From a checkpoint of a small contrastive audio-text model.
Model: log mel input, encoder arch vit, encoder norm layernorm, encoder patch size [32, 4], encoder layers 8, encoder width 128, text encoder width 128, text encoder layers 10, text encoder norm layernorm.
Training: adamw at rate 0.0018, 16000 steps.
Data: 39062 training examples, 104.9 epochs.
Rows from block 5 of the text encoder, named by matrix and row number. Rows with one number belong to one attention dimension. Each number is 500 + 50 x the weight over the matrix's rms, rounded and kept within 0 to 999. All counts start at 0. Numbers have three digits each.
# q: attention query, key and value (stacked) (text_encoder.blocks.5.attn.qkv.weight, 384x128, the q third), inputs 0-63
# k: attention query, key and value (stacked) (text_encoder.blocks.5.attn.qkv.weight, 384x128, the k third), inputs 0-63
q.38:505607458563471544494422621446474471526468439390446498492540463511474409506515485396579524476502433513554522553481422428427454529448515442512598494503468523495494505488541433515400550447640453
k.38:499505506490600490460503466561627553461588578589580465519397483459539587627590531607483562418608522581487382520554549472518531479519467577500494510480552491480538443495504465420636482553418601
q.39:608505515480466508464518514505457512473523547468522482479417479469513461480498527488494508512526511470512505457502511528559521459556545508528509455520482463543537473558445484499477465521456549
k.39:528505444472482562545578508501459510500500532489467549532495530466507490458472535462545507521517493472536532507540525468473497467486510496490484503479461457602497529567550411520476454515465498
q.40:472473508461509551448449470480478508545542431506511515515465523501444492520479497525515501571471516586451479566592496466534523450483522506460478520485511474505539551557494522524560554499507549
k.40:416494508487536451553463501457514470465474539494511541512494541535535496520509501513513512481491465524482509528477454503504501493460520490503485536515493519474440490463484567539501535488537457
q.41:489490451449480547402462476452466485545532411436491522495460518511505444492448492507466510571503514548457491523536480488531488469479518489471498434508532509518519563489429477514528515427497534
k.41:384491528500536455572480459468552477437462557498496542575504529488502485514518528507514509481463438460496506517507469502483475471467515476513471502491493503496466473495508547514476523470519468
q.42:414414506454454442488560401544466517498503538575485569484545552478505530517480517581432472553484504524478458448471566517515568462468525527473442523421510515508494508523526537460557476549430529
k.42:485499499499451449528474523439506440542426416424454513483568514566493416446460405447511452515435485433527604486434452526508461553497539413480510526552488532479494489490468586601402548437542390
q.43:361450493471492497516446400462462484510462493496454581456629500493453471537509463519490476570439465548537466488457529452476506501461511450456454535413503499479428531475569509484547522521487485
k.43:468490519501473463526477511442604446522446415453522473486510526582499435534524414501458454478458483483481558521437435539549487530497490447498544522595536543433485471459451575560474553464545434
q.44:462411522460496433495576402533489510485503574571513533502483529489507549491469523585404491530517550467482490441475554558570542457516515537487432497488498497527488498500471539469575435539382530
k.44:504494492500399510527505520445403451539419423415433533490601515538465413391418452403537439558408477402528604480456463519476456523503530412496501509526460508521468528529487533567353516447556390
q.45:512416515464514453485575413544509502474515561580529518508440517477513567506469533589433482524494539468460487460520541567555536449531519539488436499501521481528492494506455543475576440541376540
k.45:494488500494410520542506521452389459529426450429424536495592522531474426386421475411516451565417467432519609478457467511479468516489520431499491503513429507535473539524503519566378522460552412
q.46:557429530462528472471567423540534509462514559576568497525413504476525568491470525587447467509476548475461481475535536568550530452556519554488441491515516473514482485486433552490574435543373548
k.46:484491490498407538554514524462360474533429455434422550485593534520465434379421497415505469590437470431512610473458467513469469508482510444505492504501424507549474551527513512565393534477550423
q.47:612515503478496508471529525536492534477527521492533470484394487485512482489478527490487538494523508483497502481506514525555517460546529527528503427531500468543498503526431484501500481519455540
k.47:528507476475504556543569520505451511470480549490469562533507554462527492457476539465522525524510491464525528502532529467470491471489504498500468477472445460588481539554544439514467469497468491
q.48:552575511552546569509453588479518496512515470432504458526503479522514457479532501439541537449527492528512542535510447467499435547505469474528549495551473510500540485493501472541453543466576485
k.48:540505497490537501463529469547504546479570586571580460512446474433514575582545545557519523459539520571478385521579547472491525457520470563514502468456533490498481488515506423413603455535465600
q.49:361495479506507463507486464483442490547517483499417557493631545484504510506525490512476491533529478548536498479462499471463485534439481474494507568466471552486532482519581488485505512491537509
k.49:467502504520511422488461464487588484542531458504522430471488448525495497563530458539490463476472512520499469495472485546529509496505510490499537522544579542430536440471466536531533543484523507
q.50:463495555537477514546542424565459550457528559489500487493561461520489531499529483510485454445448500474552482452408547524475523491510515544526453507488423503525463442509529537516510470608490506
k.50:615498459494500534502527580480521479603494415468445519499501524531576465486490454481475510493516487488528562497480510499517490506489487468495575556542461540498470524533514461571478462506518496
q.51:363486496517504485526473453471482467548487472490437533516625530510492506506519481512498461506501486533508495503474498467456482540453465469491496578459477538469516484488582499491503520477548475
k.51:486503518527506438466445480490559482534519460508529449465490442531491500559532457541490467480468516527494467495464471534529510509510508494504533518541559543406518457458447543497522540484530507
q.52:365454488485520499504493416505452522511498483488436588462640531476499477542517483526471485558476461573522479470446531454472503505449492488472473564426495523487485515504563506487572500523492507
k.52:460502513503467447515491492438578443523460434460536439493518518570498451539513404490487449468444486471509541518461451528536484512508486437501553530595545548428469460487454539566482549456549427
q.53:591565479542564540536521571500514512475525502456505428528404489495497484471503513439532516459528489431500553492519461545515439515547482519539547471591513469524556482479462444504464522461516520
k.53:493495490513521572474522479573430570465562573570516505528467491430495583509481606521524543514534513561483428496559555460473527437491483585518482446439469459543500524520548404400547435559461613
q.54:578465517472489483459535467536467519496539521505506483487422502458511489512487522566424496504531496479477475453498509543602495447539546516522484466506495475548544468585466508481511485524418566
k.54:509501442458456535550571503479427485486477558458493564508531530495519461457446523447568473560469491449564564484506507495464500474478522467490467514484452473586487524576510422557450488479494473
q.55:518495475463482524415498514507430534474541481473490505484461491518508444497476528481456537540497488573478504531486512501516533461478539514487513449506538497522525541510438502516495484492513557
k.55:435494485484533449519503483450558453507438527475518544563514531492531480501503455522551526479485469408475512507524496496474446473501502462500481488492481530536463464509537517546490485436510453
q.56:549442523472518472459571428536524503464512558557555505523420500474525549492466512580444471509474541465470483471516532565551524443549521548497454481515507476525489485493433537485566439530385541
k.56:491489485493414542554516523462369472527433464432429553494585533515472432382422499418518473587445469423524608476464471508461466501485509443506489502503424500554471549531510498564397530480543422
q.57:357420509466442458486491387490465486520464491527463577471631511501488501535505475552467465546464491551482450487450552452480556500444515468462440541397486527471451528525566550475539491527482477
k.57:492508508493463439547460526426570430538440418435487487475534520599495415524518405468475460497440488443514588509430429552547476566497523422477543544588537556438502489460448597607437586447567404
q.58:487601457556471541500423612448469474529470434397445501489552472518475407507517483398570525483506436517548523548473432429430454532446506441513590489497471524492499511492542432514403555447641451
k.58:501507505496601487454502469555631547456582571584585463520399479463537585627584525601488555416597524576489382524554545477519529481521473574501497500484558489471535447492500471423630473546426594
q.59:518405536448532462498573397552533525478532554597549507519444529479528586492476519608428478517497557481447476458531558567573536468548497551485417511503532480515504492509457565484593442545361547
k.59:495495500502400519547501521445368453530417440418418539481600517531459420378418477399512443581404474426517615477447458520476469520485524428500498496514439507528461548515501525575374525454569405
q.60:517587483540501565513431595468501498521499435427484471507537479527491444493532483421581524465502462539532515553512455436444463544470490473512560506506483515479518497502535460536431561467615478
k.60:507511500499592490461498477551596546475580571583572468503408487459530584616576539595474563442587528578476390515545535484516527478507475575505503501475552498473527469478500474427634484547443596
q.61:611505508483488527475524519518519517480493515480539456490396472497487478484485503493503518484494500449494502491515507531546518459543523519505496435520503455537461511502442492496492475506468517
k.61:530499487479488580548565537510435513464477543495475570537502585468512491449481547458522532522523485479510535513529521451467483494487504505496480490468429461580480543554541449505468456515480497
q.62:463409519446499433500571389535500511474502566580514531492483529485510561499474515581419481537504541460469483450490563558555550461524505535485426494481516483516478507499474540468576444538379528
k.62:497496499511405508534497528443406447532413417409425535489593516547467411384417453402523439564405478410517617480443455528488473526492532416496502502533451504520473541513491545579358516445566393
q.63:540599473555504569500431613468503488531497431417488469520517469521496445496519490420580524453498458538530526563510435436445454531467504464519578509520474523488520494497517455535420551465622471
k.63:505507502492593491460507466563586553467589589591573467505410486448529590622582549597482569436597524583481377518555547474506523474515464580506495502466547491477526457491507454415637483558432604
q.64:457503484521525540507549487523553559481533492532504524478493461458500537491501571538526531531525477521485466470501483491515431506526507513527501482488536473496498470524508467544580548600471543
k.64:551476534437545536485462518507518506487499469479501554518470462506520489500501524498521527492523474521507553468501476481477507503469508494511498519498462527480487526476507535485511487489478523
q.65:477503514546467443463492525407501361497395505382507519495585501558564452480529431374519408505418531419449531569474511450449556516468522426465525427450479445520519616448497465506432436420564411
k.65:539541520488523501479550488528548511456560537578529413490429474469489584527554488518516423471574584548476502424513548540542481550567479553442436517469513443512556457512567416487526487529461561
q.66:514501493470490560518519473578531610516561453611518459496429487451436557479485569587485586476601466542518448438522477552563482495562502562585477525530521503491487386527518536495567576592421591
k.66:523455483482480514537451544454456477563427460414496620533546529524526412488453506451504573522427425435525536593502454459428524445420519440537575513564447551478415576492422599512460517461550417
q.67:479502496552475444465483528425480376494404486377499522485582490558547427497551418373508396519397533443473545556455507446434531492453520435441536455444490466523518615461497468508425435417574408
k.67:514534522492537504481552482552558535435579551612518379476436481465488615526545507539507433469588575560485485391519562548551473566590474573449415499458540448506591441506577393488540485556433579
q.68:528483509471551474510446524473457449494522596474474516544497558542514485533468457497489488495460532524526531552515534496467531517444469504439515534534472568492474546487472530497469445410557476
k.68:430533475571467466477523455508468505490509554515481425471511505496462510500506479526478481492491532494471433513473513510565492496532504502511513465478550475539494459512505475493506502516516500
q.69:498494473502496544493545498521527550478573511511517517461484509441453493495506547578537526502541465538522462464519470479511363516521507520497510533479549512481483445510544532474562562589464550
k.69:512456536444526495508460518492492495507465488450465496526480466533479444493463490472455524483524475490513516490496491502470500515486499479533526516486457503490504482493492537482499469464498521
q.70:476515478561476431455477536418482368496411476372493521477593466540573422478536439364507392516395507456479528556450482435426519477453533432470546438428500457535516628464501462524420427433581395
k.70:526533529473546515485554489569572548447591557614528381490419476479503624541535504533514426468594589572484505398519580547544473578597462585435409529479536447498578447506574394483545480558434588
q.71:522488516428513563544527462584534635502592511625507477526413527462438579510455568629490592478611497531517469448558522560578483511553462569557460559565504535467492379534493533473579567562411597
k.71:486483475523446488516440523429430450560406455373482636519580526519486371469455495450500568524394408416512502609476405452449524430391530407559602490518446550504404559504422620519437521444589398
q.72:481534491512428558458506488493550527538497486494537477503550526485538475485485525501561495468475490483485483488530488512487432489510524491559480540456487520499497490493507476481478575498476494
k.72:536478525476519486504501535528525522540515490481476499483498503509548492490484540522457531473508503529522518464464502485458496524496490521518486547460487546484525501539491536499535482508493516
q.73:461524483486428528496535499529560544518541510512513510499520522458446497482489531533576490527514479514500463522558489489487432502521500517519496496466512496490443538463541487505529546557517559
k.73:516473545472519465492501521496501492492475494448476488507506483514508450496466482474468498473487495482502510481475482504484490536488497480519532521483458506487490510514502532490495474456513530
q.74:539501515490535452511470506478441457497455519476472503532495513551522482513499449445434498483494541491517526523474521508498591509459489494483496494533479519505529506505481505483457452442501450
k.74:473519461552469486494525478502485501492516533557518469473505514483494549513528478515504478522505500493486467535505510513522521482527495519491489455492558470522523492508506456501502506518499490
q.75:490494509538517438478480524430462393480444536401476535496565511552554444527519425412500426522403532462494551552469526438438511500435497450418525484462483500506520600476488470508433442423573419
k.75:476542516514523490473553465546542535440567540591507379461455479471476589513551499545489431475581573554480460410493553544570477557581479565461423486435550450523589432508581405483538481542448580
q.76:466532477507439554469513487526553551561526463515515480477532506450474486469505549551563517491518460515486465478526466498497400488536521510560486545458516516492477472496536479490523565550471543
k.76:520463521466525500516471533511513524533483471471472528505501486535531469495474528481467557478505480509526534469471486473449494525481492503509507538482470534467498511503481556495507486489491512
q.77:501528489482450502510509490511472533466549508473529491524501562519441461502511511511490467478484511563537491516500494514486493490460501529520495562497514508509489522501504533452486469450497531
k.77:533477501519478460505519513513492491501481519483485490477515506517496475502480486506446501485461486468498498505488504513496481525489503509497516489505519488508523505538504505439531500486497531
q.78:474514483564493435458486529428472389488425484382501524472583470533558430485541447372507407520408507473490528543448480434433513491448534448450541448437504461529525608472503466527419438450572413
k.78:510523522474541514483557474568566545432580548607512368476431474478503616531549501540501428483595589572484504397514598553550478576598467584447402505484545443500588436492575389483558481542422592
q.79:469521476518435568492509490524551543536494455520535480472526476465493492489507554533554527496516472484468477478523472505503421481531526499558499518463519506494467478473525467507491606565476524
k.79:513457518455540508521488537517514522524497480484475512515503506534544489493486530487460554455514486515531550480487486472463486523476498509502503534486471545467506519507502537504511485490487512
q.80:499490515529542445500489499456451430488468575435494536515531545556549473543509418447504458528410549474496546549482542447456542528443496475404506512490471513494505570486477475485457422403548443
k.80:434524517533508466463538450544509531463564546583472399444481484473473582490540486552452464473566558553482451436474526537567502512557488550482461449451558459528577444500570430501527477540469543
q.81:529487506499567463531471511473480448490463437502511517543475523507555527512482451473427506493465495450502525530471514511526640515504486486495526467543486472498546486507465478542457498431483468
k.81:496524449549476530499505484526471526497525488548465551447495511476470560499547481491554517564492476521486519494472505483512525471499500525458480476524543500499483518499507457508488509536491494
q.82:529488517509527470497493470480495484500515523479542475497544486506566517491503498488489441465505490501485512481488503490492453485506500489527485534505503480491529511503487512492517456500481443
k.82:519503468482494507518491506507543497571514499511497483472464518464489509509520526519499458476501516512498479486496506492501490515521495523481485508488506513507511459489495513489500497508514503
q.83:518497505447520556533514472572520625512588515616504475518419512446454576499453580623490595479597474556526456443545492557565475509547487566553465549559503528481478389540506535486581558575426589
k.83:488466473504465496519438518442437456567422444382482620523560509532507386474454497459490567534410424438517517594485436454449525433416529424550579496540458553493413558483422605514461518447563422